Weights of a small image classifier.
Model: norm layernorm, widths [64, 128, 256].
Training: 40000 steps, held-out accuracy 100%.
Data: trained on numbers of one to four digits printed on busy colour backdrops, 147500 training examples, 34.7 epochs.
Rows from block 7 of a small image classifier, named by matrix and row number. Rows with one number within an expert belong to one neuron, the router's apart. Each number is 128 + 24 x the weight over its row's rms, rounded and kept within 0 to 255. All counts start at 0. Numbers have three digits each. After the name is the row's rms in percent of the matrix's.
After each expert's rows are labels from the 100 images, of 14976, where the router gives the expert most weight on average: "top examples" is what is common among them. Only what is clearly more common there than usual is listed. The data: numbers of one to four digits printed on busy colour backdrops.
# router: slot weights (model.blocks.7.mlp.router.weight, 32x256), inputs 192-255
# up: expert up (model.blocks.7.mlp.up, 16x256x256), inputs 192-255
# down: expert down (model.blocks.7.mlp.down, 16x256x256, transposed), outputs 192-255

# expert 14
router.28 109:114111121111154122101135127140098101151147114131091143106137101111136122146130176149117093150165132128129152146128121090122137135125159112122095139156169134147102107140130148137139109123112149
router.29 095:080128126083157106150135140119143142139142132137095146110162081124091122164101105143100103121146112101126132131129160126089097145124114118100089137177152131149151094171109146133107107129077134
up.0 093:076124138083134089138091112158112180134156134163098139169132112155161132143099133120120077122114189113118105104158136148142155118139089080125105126145136149158106117136111103131111104123095131
down.0 084:115098100127117126122121118121125128094080178089145079117123149099151096146187102113167132153150121099144103128095093103106097118094096130114131091139114109088188151129139156139168150153107127
up.1 094:112132097163074115089152118128116152132129104106136131126140139176126183152094148138106121126113145131111097101130093101138053114117190126113105142121134135171103140114145119120126134114144095
down.1 115:129124152114099116107134156126125130131169128142106080157123137186089151166125154131155167092090139097099122084086137140181121125148134118137125096095089091113149119168092161124104104111145131
up.2 089:149103164137141101135110129095090110191134146151055161133125139133134090158167097136115104173146102154107143066164106144125161176150160146140081125180138152138103134137140132119104106143106193
down.2 077:153104128093065079119099098160144101108090119124095143109137135104160093143133117123123166132137175141139102126128171135106129118134141053132133106114107123140154117128151112112155135113139109
up.3 099:089114155101137089158090135135119173090155130157121142138146107122125145171138112121131102139113183130132117110158127158121150114182096075154101145156127133187104147137112110142105133108124115
down.3 096:124101089131103129113126107129146114103090165073138117109123125097145111135171086123171111135139109130134129144131081094099146091091124081109178110165132109121187123128130120151162161142101079
up.4 106:138098151169163155142134131165101095124126106127138130146128129145140157057170147132108139155125082167138177130112124113111160119110124177078120120128110137129147141147132176110109127163120142
down.4 104:109122172151148141132161113077100098149106120134102110117080130107105134141090153117075100111170172159107120131132167143147095150116148116092144143142102163157142153104118096111141113126146182
up.5 097:110131081161067124115166105127104147138123105103145140125142149191128166145068120136116109108123140116110101103133079104158043118118187114107114119126133136168118125114139134121118124107157101
down.5 111:123120136113102125098126144116130134122165138152092084155130139189099150161127153136161158081087127082106111093080137146172121107147143122134128075088086088101151127164098160117120101114119146
up.6 095:093126158094151088172098122136120194098163142170088140163146110139103145173122127124109098143120165121097125121175123150106161139153096112132108149157138107150118138141116120142112127125100107
down.6 094:115090088125106138114127102112121127104090173084121088097108120098138122152183112129151122123151105140110132140119103090113119124097121089118154105141127104130193175128144148143156144147128096
up.7 087:100108157120128086150099106134113168120143148172113123154148134151129132171112123133112093130129179104108130117167128157144153125137082128150110147164130117144112132115137116176123107141100103
down.7 080:121100086123089139119104104113117135110086167083104093108100118106139114166192098137171136135140134137133136132115125112104108119096106094116139093140129092128173167130150160135163142173116091
up.8 105:102112172115137106163095122125119179103150144172098147132153119126113140186143115139113127140144145123097107127167115145109152139153092131142100146160131112141132114136126122164117130116109104
down.8 105:120100089120111139126117102113132131102084162086105100084115118109153125160189103129152132141143114151109131142120108096108154123092124086124162114143141089139176166139139147131157151133113075
up.9 108:105121116096146091120133129169141187106156086101104142156125093154150128100128147097121080113099177125140116104169132124125148114124117072110152143102137151175096110130116106105123100070131123
down.9 092:125108096110085102129139131094105121137110159108151076137117142132143116143148116153155127134161138081096108130099080102143105118090112118103158127170113135120164081141120144134158150123132130
top examples: length: four

# expert 11
router.22 097:109139128136112113111136156112101171130191125122136147156098140138152117142129134103131132131107101129097131101163086063140143154153163144110121116168130167110140097134171144114069180125108092
router.23 098:126081139169115090096134164163132155140136108121127122108112176123154115119146139101092145166102146145120095138120107083157082145149158173134126141176134161117170141113158133125088125159120113
up.0 100:147118124097130125128164149128109098093153128132113128106131119120146091118142115128112157125138138127158079130150141083119151144182113131148127099155145140138117075148102120120124134111148114
down.0 081:094195189104121140165153143103115116152182091131098135133134129121077165137138118161127142099150098146092107111139151079168087147168141102139139137088152111135135114137085116146080111134149148
up.1 102:120133090125147131153124154131119113083114091137106124156131137117170126128123125062082149146157141124143131118141107078159143121177143110100129143150135108119181102150137141150147160158140130
down.1 111:127152134125116125118138113154137153141162081145100175114144122149103143095137160173092124107152137157147119139172148144122137120154173115154101146112130123135077121115133091129105114138136128
up.2 100:147142074144158137141101147124125119101099105155098132129143149119175120116123119050092145160152141144149151117139110117139142113152139115121136138154117110115185110150132129143128149145138141
down.2 113:121137131123125120122133102150122149131154082128103178115134118130109142082131153178087109114155128170140120143171140143118127117149158129141113157125134124157073127111135096137108098150120133
up.3 102:139122125144082071102123093150130159130134134125127146142125101155142088127206147159102100155127144106096117129137157099140092162137135121140152140123108124113089143169112132098107124112161138
down.3 088:124125146088077096130093128086125126108110183119140109141110106127133134143154122126158148133119105081092125096082104135152142149099136122129147114116093108078142168158133156104129181143124105
up.4 098:149132119140107090100169098121132155124138131131137126143124120158168096146204124186143116151130153117096114131128162112090104152138141138124129118123123127128080133163101130108106128108168124
down.4 088:132110137132084078133080121090124111110127166130161092167093127161148149121118140122150166147095132109101132085061109160159128136119118136130140107133102127085135167143133137133145155115106124
up.5 096:118124173128139113103088137119119149199156177119097165121144153138087118122130142138181128152114103118115180112129118147131122154083105164170159149092120149126153163127163113125153143079111142
down.5 092:149144126104096120114101183089118142112079168126145115137144118094149107141119109128112131160136112113120126143099101098122138114068113131115132137183130108133144114111150132163158166135115082
up.6 102:109097145118095139116179135108107126119139131116143100092135094116147143116142083125121115120105154125159081125144148122124137155162138131122115088164130160157055117131106127127082128117150129
down.6 094:135150188127107158140129126068115093155174149143116108144123128164097168148146136144141150106126159119087123075098156125172103121145135111137168146112135115098154141153098157123101109131125170
up.7 093:126139163121137111114089133117113133196154175139100156129123152133091111123114142141180126164112095120113168112118115137133118167072099166176153129070133136125151157135161117135143144096116139
down.7 091:148157123105101130121091174095108144116080155117152125130128121089156119140122104141117155153140105124132130155106106099108137129065125155124137145176132098132150109104144140161148165123145080
up.8 100:102102149122099148123177138105117131105151128118143107086127088132151156106141089121118108108116152122149081124162155114129145149164134137115118091158121155154056102139110121131076126102152134
down.8 092:129167182131104164140120139073126092158167151140115112152137125160100160154161123146143153104126146123085122081105138117171105114143120110131173152109142113100158127158105156119097112120131166
up.9 102:139142087148148141139089143122117115117089112154114129137150160136166126125108119041111156167142132142135154115136117129146138122146133124124136132149102111108180111147145141146134156150133132
down.9 111:133131126125118115115129102153116144125145082115101187103129109131113122079137150179082105112156132178147124153173133148110132108132153121123119166136139126163080130114134096139118105153117125
top examples: length: three

# expert 1
router.2 104:124115142158086144161106109110103100120100133099143156079139115148140120086129133091144163093147126145094155115145096119165156146127101144111108126149134091106135086132148113125099130136128104
router.3 097:098145101096138151152100181124135156149123129102130121167126116175147131106099100077123139145091127136173138100142100142134122112124144094081134177133153150174139113141153116142114115161090131
up.0 103:086153109091099152162108106142129133155130151097115110100120121104130137164105131108156143141153145128147139120163095158132085127151132106095121111128135119115147122131138115139138124103094130
down.0 093:103106160095103129131140128105115127156160133139098127120162112165090163140102164147104152104099124101091139118077149133170130098145130144144129111096088098107137136136117137138118124119117155
up.1 104:099151126081136146141106104129110120160139155126139119115108150121132147149085133102162113132152129119175121141135104160162094143146117120079144108124135096122154132143127107111118161108107136
down.1 083:122107154106112176094143125112160121125137157157117110144163116166115159124113148139139132119089163094105123137054142125156146080130162147142133106095096089099131155146092139118092120112122121
up.2 105:087155124089119145188109091143136139157135147104112118107118116128127147185107128106152133133150132138136114118136108160134110127136104107083105119129134120115146132128135108139126128084102135
down.2 104:103100176103117176108158134092129103164165131149105119129156122160083166156107163147092146115118166108078141114087167120166139111146144166157146117102087094114134127153109160137109114124147143
up.3 093:138115153148120109126141120174141114096144126108154114146148139123103166126191139147111150130094125145100120088115158125115134119139116088120124138148118130185149130119112136121142101134177134
down.3 095:130120100113110121119147132119161110117069139075174116112124133097173097130109136133159108144164131110106122141109101101108094149104081160096146122144132134155167130149156136147142115186144121
up.4 102:089158130096126147185109090146128132152130141108110122118126112124120151182108120105153134126135142123139119112132090159136100120133116103082120125127128122125141136129139107140132121091110133
down.4 098:098108175111113168118151129094147097168159130146105111129159123161081155157114163151090143106116166100071137111082160123166132114140131164153144112108089088115141129160112156143099114123140132
up.5 099:099134121096132146132092100175132123172128163102124128107135139158151188162090144090157104153121122126161107128106121143183098111113118105112119131125139130105127148127111103139133139096091168
down.5 095:118094176107124194088125113098139090120148155174122110140149132148122158155144121123129125144124161113078124112082158122160138115112131167111145109124101077127148137141117174119132111120169107
up.6 105:080153116102124148162102081138136126160130159123111111116114126153143182164083138104166114137136127127157116118125118135150099120116108107087113116124128120102142129132112107147117142110105154
down.6 105:100099159124130207103151124090126101135148158152121121132151133155112158151141140128122129138111176110078139112086147123156136104117131169127159121132100089118148125154126176129132118133161107
up.7 093:117115099118111141189122084133139130155148156113119137095137090106120123149142148086147146141161123126110137115149095127138134066134134130103096116150144114107135094111118142154156156106097108
down.7 071:096155181098121130148148127124093089143151089153085121099139129126100159140100150119077136116163114125096194128126165098148096143167123178142131116091115118187125154117109127146127099123142175
up.8 093:138122095148141092119154125063098145106126117156121159154142153143161077124127078126089136152145137148103146142114113099121142162129112149152101111128117159114110102150132141128116154172091114
down.8 095:131131139154126121144135127159113130105147098137083160134135133117103109103140110132089089099151142158149160139175157144102151109145112136099107150121119176187088145090142096139121107125127142
up.9 105:082153120094122150165093078149138130154122160114107117112123127146139183168087144104165124135135126124153116117126117144147103114113111108086114121123135123105141127128117099149118128101102153
down.9 105:096101163112127201103149122090124098139153148154121119129155138155106163154136140126116129133117169110076140109086147121156139108114127166137157120130094085119147131158124172130132114124163110
top examples: length: two; last digit: 0

# expert 4
router.8 098:137159073088123088102107118113142113114174166101154158166157149124083126141112158112131124130113131151121156127122135120109144114088140074109124147153115119115170136141122120164155079097158083
router.9 100:102137077120117124115134084134115094123135115096157144145145133154136154151134134098092113121091123119093132082177161088128108097087115103124105147158120115138111122101121151179156080142126107
up.0 112:105094126149120151176127116131153143154111121133082122162146102170143154107096097138119090100075120097137101115116099122151086106127115141124122100129098120195135120123100157149126110155139150
down.0 094:156131140138134073163124132134109133113098114124191107103171154083136108130138090102126105114142069148134104164131109105102184132114121101100093132129137119151130098122140148129151119145116122
up.1 093:101144112143136152125139102094113107159121135135130130134159154106149133134112116106121158094105126155104119125130101123072079141096090133152164101107120158085173147046123147124137105135173153
down.1 078:126114130150103128089105096168145141111168105146111092136144167132129118129108154110132144148124167127160113114136135157131151125160109112106100148122129158108092128106124122119133119160152134
up.2 100:087116101174154134160145106117127122098117130129135108134156113177175159150125116071104091110065108118097113096094091111151060088162086125137123142159129149103125108114145133165140098150111132
down.2 109:157114144137123068131087097152120141081113157153141082147142149151167101103101117109153133153097105120159142118091111162141152113158091103120093093125121137096106153111123119117152110144098121
up.3 102:083112100170154146169151105122138120093117133122124104139145111175177165145118112074102100100066110122096120095091104110144061077164092125136113146153126149107124121118137140164141096160115128
down.3 108:159123142130120067129088094149120146082112159145146079145145151149168105111105116110161133155097100114156125114087110156142153120153090100121090093118125135091109148116121126113148112151099117
up.4 097:144125120122156103119123121096133142132166180130159145133132105144156115158153127134125057165112112141113151119074115134138128138136133119134109101130151151112085127156117097154124147101099109
down.4 078:153134165122136095131109140148123174105104156155166095113091164103180140115138146109161129166108137137127155132097095113121155076140100102138129098171130134109127140123109091138192097108130113
up.5 099:131131135130096135094131104124150135144091130099129118117138171118098111115129143139134179122106142153131140127141144138138127120097126117135131149147135131133163140069154126126137113147129162
down.5 093:102091112104113147095140149113138122128141126135093132104154147176099139172130135112113136130132140120098118058122164125161128157107148111115134135118096112122165131144100155113115118168191140
up.6 092:159120093124110132109128126115120138118200191151169158119126102139135116139157148134132056142135113112145179105101123119139141109136173112103102125152168143132090110182150105146128146100101101
down.6 071:150151144127147093138122147142123163125102157126186124106103160094158159121149142117159104172137107111120152163104078088104168082123118118149131133180127140128129107112124104158157123102121105
up.7 103:172109124116093124119114132118115158127190177137131147114093091111121095124153118134139086145161125122192157146130121133115144140141174116104120132149131145114101136179163113093132146108138136
down.7 115:117153105135142101132115163108116133163083161104182132105129148085154123142162119140181119166134084102104143151110071073093137102096099113149172135188149088137159101136143137148134154117124106
up.8 108:100091117186142154166143102141171128125134135154093119132125121148161153129092114122119105097090093163107115124113104119125073104163125139128105137122136149137123127126140135145135108164109152
down.8 107:140099147109121064127094124135088131118147135151121077153137150159140116127132133120149125128114092124126112101084127146177145135154116109101097097086102131100124134130096160092128088156117130
up.9 092:130117121139159112146128137097146141106151141142152142132124112140186136164149127126121049149094119129101121119057117119136105105137116122141134113110139167107085132142139104148128123123113107
down.9 073:158130163130130104125121130166136164102114157169139094134099161118188125127112145105164138145102144134135143135083094133136164066159112092120123093150120157089120137111107093158176119127127107
top examples: length: one; on a plate

# expert 9
router.18 101:152160146135146136125123149122123142131114164148103094154144149171118087117136086123148156135108114085151128174126139142152176175128119120159155091070114139122130121142120110074154154127160136
router.19 099:113106177117142171131118180147151115128118136124113110123134173135101094093123117124123159095108129129150112137143095142116146121136150175151109112123141124150145116132149106075184189103163137
up.10 108:129160144112110106101164137100129134116099119099122133121152108136157103163111145152069115097125127114112144115140125144103114147164130083150105168140173136122074096174157148146150112117127096
down.10 098:110146144134125110140096115121122144134111138120150128113168127075129117103160101103160135146168108120151121144129092068092113152111091119150098135104135146120134105121159121111161109137150105
up.11 104:122122145108164135118135137127145119149109134176145118143126158150181146141146099115060109117131159129111107101164130128137087144163115146131111151133114138085131119140175141144146124167079122
down.11 086:085145163132134103100122104116125117138170110121111120115155139129099143120132132082130142099131122128136106103127140099134124185175128109134109112061151138137135132119155124084116086166171118
up.12 093:133119139110122142184109139162121123130127149143127118089121118123054129128110121132170111128089149129158141134082114104104177135126148153142116117118148127171120180132135115126133156109126122
down.12 103:142124092173146081124088128127122155103110169118098137176117123159151096113147095151157119155100119123147155108117088176126143086102132152122138137155145133099112104144158109143145139114088115
up.13 100:124162135149140123136121101116130121104140158106125106196121133137149115120140077107109162129105132160120062154160101137123131146097092121127127096095073153134152142098137111118132104151168163
down.13 090:114118165118146160127149148101130111163172112091114098106104141144095178170114139106099138111116153127074132130125151079142122173138129089125142105118133167133153137123136113117111115170177108
up.14 091:129118138110125140187102139159115119136123145137128117081121117121055126124117116134164118131091146135161144141085115106107180137129152157139119111117143132165115181134131120119137147111128124
down.14 100:139123094169152080119089122121127153107118169117095131173111126165150098112144094145163127153097122118141155102117095172134143085106130155120147135155137132096114107144155112140140138114092117
up.15 102:117098134112130150169117130145132147151135125122132112097108122127065129150096137115178119124113179132150143110088130100126163135108147163154100109134151117171145150123118117130132170106099137
down.15 093:141140106171137049143086131148118157105104145116111145163128116129149101117149111171124104163131092156147164146128099167093153119091149147112127161169159127124103095126166097167145133117099110
up.16 095:139143144115173148150134135099122086155113172168132084151114134114152133141153103084101116114137158117095095124172133131125114146162101146149143146125130128071157131125149124128135120164085101
down.16 079:091134133152148127110122111132142114131184100118101145123128128146070143117145144101105141074137137138120098098151168099157132175175136127152124101068130149102143109120138122083110084178169127
up.17 102:120105130119129159172115136149130129139126140147129120087116121122051129146105133140162124130101165133150136120083133097124172130111150162141106112128156120172136160121118122128130163110112132
down.17 111:147128090174141079135088125144121162111103161127110138169121118148157098109150100163137104159109110141154156131121091169101148101101139148118120153164160137101095105130171097158143136111089115
up.18 100:120150133145139135148121106115136119101149148108120101187117130139155107112143079107115162134111130156128069158163114124127130151101094117128127088095059145135152145095135116116126116155168164
down.18 093:106119162109145159130150150095124109159179110097112095111096147150095170169113142112102144113110151130071138123125152082149125172136130093122139103113128162131153137128135120119106116168177114
up.19 105:124141133139147152159105106132139104111164149137118102177100111116156134097130079085110145137127135136132099166151136131117113138110091112092148087091042131108171163082113134124110133156165184
down.19 104:122115155125140127120139134101132114130189111096101107105084156184105158168099159118109146106090149119087137112102167132166143158159132117111148092114112165126164148114140121126116121165158090
top examples: length: one

# expert 3
router.6 094:137165149104152078126120131154141117172147128133117079140125161090133086165102121132127132157103144099125103119123154135097139096110111104129141094140131132118092132160133136152163148127151091
router.7 093:146103155079114127129091146131153130143117153141130108105084127095100091132118127144165127140095125132167121136141148136084161114149143131137116132121151112171155190131151118137157151119110143
up.0 099:153142105097153123155117064121143087117100115104103136100113137109147114127118136143105136167123150087128162097123119119099107148127128108155140094162146090136129119181169168115129129122135120
down.0 093:133138136074131151122126133092117112170117146123142092136149164140173149157125169116170161147150105119104116133093112090148090102143094165146153086135120106118147098151124167106155115138158113
up.1 098:148092116115113138144105119100104150132138174129114176103096155115144122145148127142135094132133112147147142126122061076157146126116148098161112156170153073161119149117146124189108148137091141
down.1 103:124131144117141143106127138091138132152167121157112104126163135188105158155102150104143134086132152096095142080120159122159111115164133109119125094085095105101113119127109151101106078115133158
up.2 098:156094106111118137148102116102111148138138175135116179103090154116140125139147128137137092130134114144147144125124059085155149123120142098161114151172152072159121145120152122195106143138091147
down.2 102:121132148111139145109126142086135130158170114159108106120162139184099164153102154105136132084127155096097143082127159118156113115164138109122125093084097109104119124130113151104104082112133155
up.3 104:135091115088128131170104110100113143130112161134126182094089155115140128122150138127135090125134108143145157133113077088144136125127136114160115146183146093145121116112166129200107134125100133
down.3 096:122135154100142140120131135086130141166162109156102118124170137161086151154105169104128117091161157102082136091149152111141102121164142126115123091097117119138136130123105147108093089111126163
up.4 092:172138136106140130154097087124165094120092125105166136106125153133134141150140130157075144146141142094137159089136121128096135157157106096166114143143146077144154137162167155128127104127135107
down.4 078:141124144062133155110110132114127092138103126162131115111163157139168177146134173134158166138164107123123115134111118089132094137128114150169136091138103116126166101096121177115152115144162126
up.5 105:154145089087152105123150070137145117113125123118128148133123132122138120126106109152103109178133127113118123133133103130103081126119139120140128105170148105137128156202162167107140130114122112
down.5 113:128159127104130130104111155094122131155091158123171097137158146111178109167152151118177155155120103106121141139092100094133109092136088142136152107163130104116151093134122139093142139129132107
up.6 102:148116122093137147136135104123083131133110157131102124099119130119121089098159122146109104157112112165139106159101075107128143120112141107128154136176151126136120138132164124153127156114130125
down.6 087:132154127116148117127143158093121150170146150145134107175171104169138102179113163115158137136123150090091142079087118117160104116165074120118141089118141104085114107150103137118107097124110132
up.7 102:152146086090148104122146065134141120112128125121115150129124130114135122132106101160116104174138129115120121141131098133105091124122140119142134106170149115135132154200166157108136134116130111
down.7 107:136160125105135133108111158095120129155094165129174096140154152115182110164152153121173154151114099109119147138093099094135108088138084140138151105159134106114143094133120145099142139122128112
up.8 102:146146086090146104126142073134138119109124136118120149129125134115134119134112099161113103174132134118126118141128093128109091124120140119145132105166149114137138161192169158116137128109134110
down.8 104:138161124102139128115110161085120129159095160128168092146156147120179108170152156124181150148111101106117151130093101096137104093139089141136149103158131111114146097132117148099137140124130111
up.9 106:146095113110133111136102172140136115134155143156132141114084155088110142115122160123155082115128116118169166129173121089107156112140146131123123172121122071175096117127138138163144121110119136
down.9 091:118137168091126146136137134118105173162159097174120159110166149140096140119109154113096141137172159112116150107167154095115095164164142146146099123104122126150124108135142138089104090139152156
top examples: length: three

# expert 13
router.26 099:123091117164133127115140106099123177160089121116133104107114151138135133116135111141112133136085161157094076107101125129139114116123104141152121144141097111133156125104144112115139104145132152
router.27 094:085100131157111139142145081125107120153131135112113154115113137128155178123145137131114119143108167165135081118092103130158113133130129126134105125148129124138149150124089092130129149139113174
up.0 099:124138102132105135109124121106117193101110127159135091114114129144122138098048105131127187132087125157107108122146109124125111175152137149116127122142133158097111125116159120090119143161107104
down.0 099:096145125142131139134118143089137120136112170139150114165115145083159103145108119146170151120144082113093139126105089089130104147094125145125128110138142085141150084144133157149130130112116135
up.1 105:108127095142124130103118125108114191121129143134117109127116140171124149101036102124129175126116129148120101115147108112128125184150149143102125113136147160088116122098167105091105139144100123
down.1 114:119144126148134119142123144086130132116071169104160121138119136066154125132142101145150156148153108103109135143112076089104100144078120151135137118163142111162145077136130142148147144099110111
up.2 102:093149109119128131131155112133164109115172109122094145144100118154143139162193158135115100155127141118153109081091090099137140116145136075119104129173155126183111145150123154144116141133133152
down.2 103:124160138124151120125137155129125127153151102170081169107120135125098146092166138147092119109128136125126132159149163117136132114169177142112170137088123155174096142119095111103113111116129130
up.3 096:149134146110147131143091143129112092137095152117112111098145134114118149178135104138149127145105116107087146153155165163153150125101093122139165149079125098149119181149099122173128118138163094
down.3 120:109114147123146157108131115100120109147178107152101111140107109189101138139090170112141137098121158129099111101083151165171102149159135117132120104097078109105154149137104172121106093163147129
up.4 093:111109109156145144130148106112136116121138078131100167127101134172118145151181161141131101150149160135165105081094064083156136133135144098111101126168128118185121142116124116140112137114125177
down.4 083:132165125139159133136127165156112126144125116160101155109116135085122142086186109146103119122128123115137134174137149104107129114131168143114170135093145160185096146124087108118136126106114125
up.5 121:143155139113085107116101159104106151095123100144141106153128124074099105103120143134134156131111130108112128108117119150090095138170135093135140155124097121152117108162161162125163145132166115
down.5 120:101137104129106185120121126122154081119146121130139146132125163092166090135122100120160136107133049140143116114122112115123121144102131083107158137126140123163126117101161121131142155127139115
up.6 127:135170151120088129112099117105135154098113087145130117144142124088105134110080139117135164124105137117122143112123115158091111144190128113130140125106112090131136106147164137143166133127131106
down.6 129:075133088156102188135107123131143077114161119103153136147128145110146103143102122129166141111132052110128099112118117113153120133107143105106139131121133140142127127108131144141136162132133134
up.7 091:150128159119122154131123144118088154122116112117118118108155120071124129113115094118154140107095139116084125144156132168134134124129099154145169157076115129101153109104089118151111108118134072
down.7 088:075143123126152143086113133123147108138160126135137120127134133105120097144080141130159106113132090096111128096098135119146127140123133110120156115111133088134153143133151143138136139127136107
up.8 104:141136134116098117088113136142102144110073117163156109127119122116118116076054120107120167111073120171118115136115135114108119157135142137097109126094115150120116135166119132132140169113130093
down.8 097:071153136178136170114126129106136125115116172128148126152159123095146137143131117140186158141120109088106125112098100092136126156123100137149119126101160123120164133116117171123111134138129138
up.9 094:139134148121109148118117134109103173129095112145129119127145127078115149095098105097119170109090143149091114153130127153133095125146110164135149146096104150087151105124109129147133127129134067
down.9 086:084158118135147168107109134123150112133162135125126129146113149099128106146103125140165125112124069092106145081095113127143116159123127121121143101109156107133150119132132158130122142130135118
top examples: length: three

# expert 2
router.4 105:157114141147112151111128140133169123090168105164163115112140147132117123130130117115116106138086095104103148145126106149124126086151141141138122149120109140087066157101130137139109143122153150
router.5 100:169119123122119160140145142107158126099122113143161099125181112131138126099090163107123100113133107141118129137097165156130144131129108144124126126110112103122106116109102147105142158143165133
up.0 095:118131094083117148090166136093186165110138100174145132183141096152139153115184117121115124154119120131142126151116132129129149111156118122139118114101128136106153135111127136131134115142129167
down.0 086:118141147107110130127097143084124075149092168101149087127163125103156131136121125135178116150112098133105128143093103099127098117075103102110140133139130102155167169130160147130132148139115117
up.1 101:142151098110118150144164106128157112120127117144109117148112073168118130114129120109147126133131090123142098161094135126154120100158104093090164093081153164139116124133112144153126061130158150
down.1 114:120147096147144106136122123085118103147086154101175132136141123088159108137138120145151131160142128110108125145103103076110120127092119116163141125162166100133166137141169144145141144135107126
up.2 101:127126105148156132147089111169117143171130130112092122130110122133086118097152135148156142101115126122192153096162142079128120146114189087111110131160109138177139124131132104082142140118140134
down.2 128:176111097187136100111095115128129136070103162138158109138108134154200095094151112110166120150070147131183116124094101166113141090113118125134104129151142117113107126128140106150126145130080099
up.3 098:153125126153170140148107122147159104161105130123100120147126146116090141118164139147157174111132127117198174100151124102115139137124164116109097130138061131176145136148140095096160132126143153
down.3 109:181095088171131092101108132139139150072111152156148105142116130152180100097143115113151121143084171151181128119100121182119148096140144128137095124152121130113102140100148108139130110112092114
up.4 096:126133087102129133086165148107175152120122099161166134175168088139125143104213128135126137138116121135133129155110138147130144116132120137136119133109105112112156128110115129112145135160134157
down.4 080:124144137088116113110106164098138088142103162100133089132172124109153144152117128137191125152103119124111136106101112114135085107097115136116144123130126082153155153131149136137136130135113112
up.5 109:112157105086113154118154146098161121088150090185139152162101103134135124130154148111146090114144112108140106169115103112175145104160102102091133106118187130115133128147143139172121110106132124
down.5 123:122154126119118105163115161079138100170082160098170113144147115096170090130139100158171105160105116085116114143094109090103118130071094126130130126161158091153156137137135135143137162150083097
up.6 097:148144096098114148130177123100177137107115105142130121155121073172127130105159112104118129139126113138154100165120136123144110100156117095106156115085148163132134123133111168131141071154151161
down.6 098:122142107148133122126116121092103096144079165101176128145146118083152120129145117148166136161133123121127131142115096084097126117077103103161135129149158106137161129134171140138147158122100112
up.7 108:113147118099089122131074132145140144102122152098147119124088150135120107133053141112130103153098135118108104089149121121121146139112132146159098134149159115109103148112116115139082161129115133
down.7 116:141129162131107127132152133156124144123162089137096160132127110131089152115101137120092140110142134135154145131184152138118145119158149140133115150110113156166087102125118087138112100117128130
up.8 091:142136092089117149116174128096186143109130100154144127168132089166139142106175123115113122132136110134151104155116139123141125110158120107126141115086133148121147132118111156132132092152147165
down.8 080:118140127118126126130105123090116079144085166103167114150153119085153132127130135159177113146118107126115132143106090098112108110069110111134140125144144107154161137136169143146143156115104115
up.9 095:142149093095121150117174125107186136112119094149143114149132085170124132108172110100116128134128111134154106160122135134143124105154109109117158113084138155124137139122109166126134074150146162
down.9 091:112140115135138115122104129089105091137083173111180124154149121090158129134134114150169130150124116125121138138105094086105115108076111103148139125146145108141162131134171141134143158118104116
top examples: length: four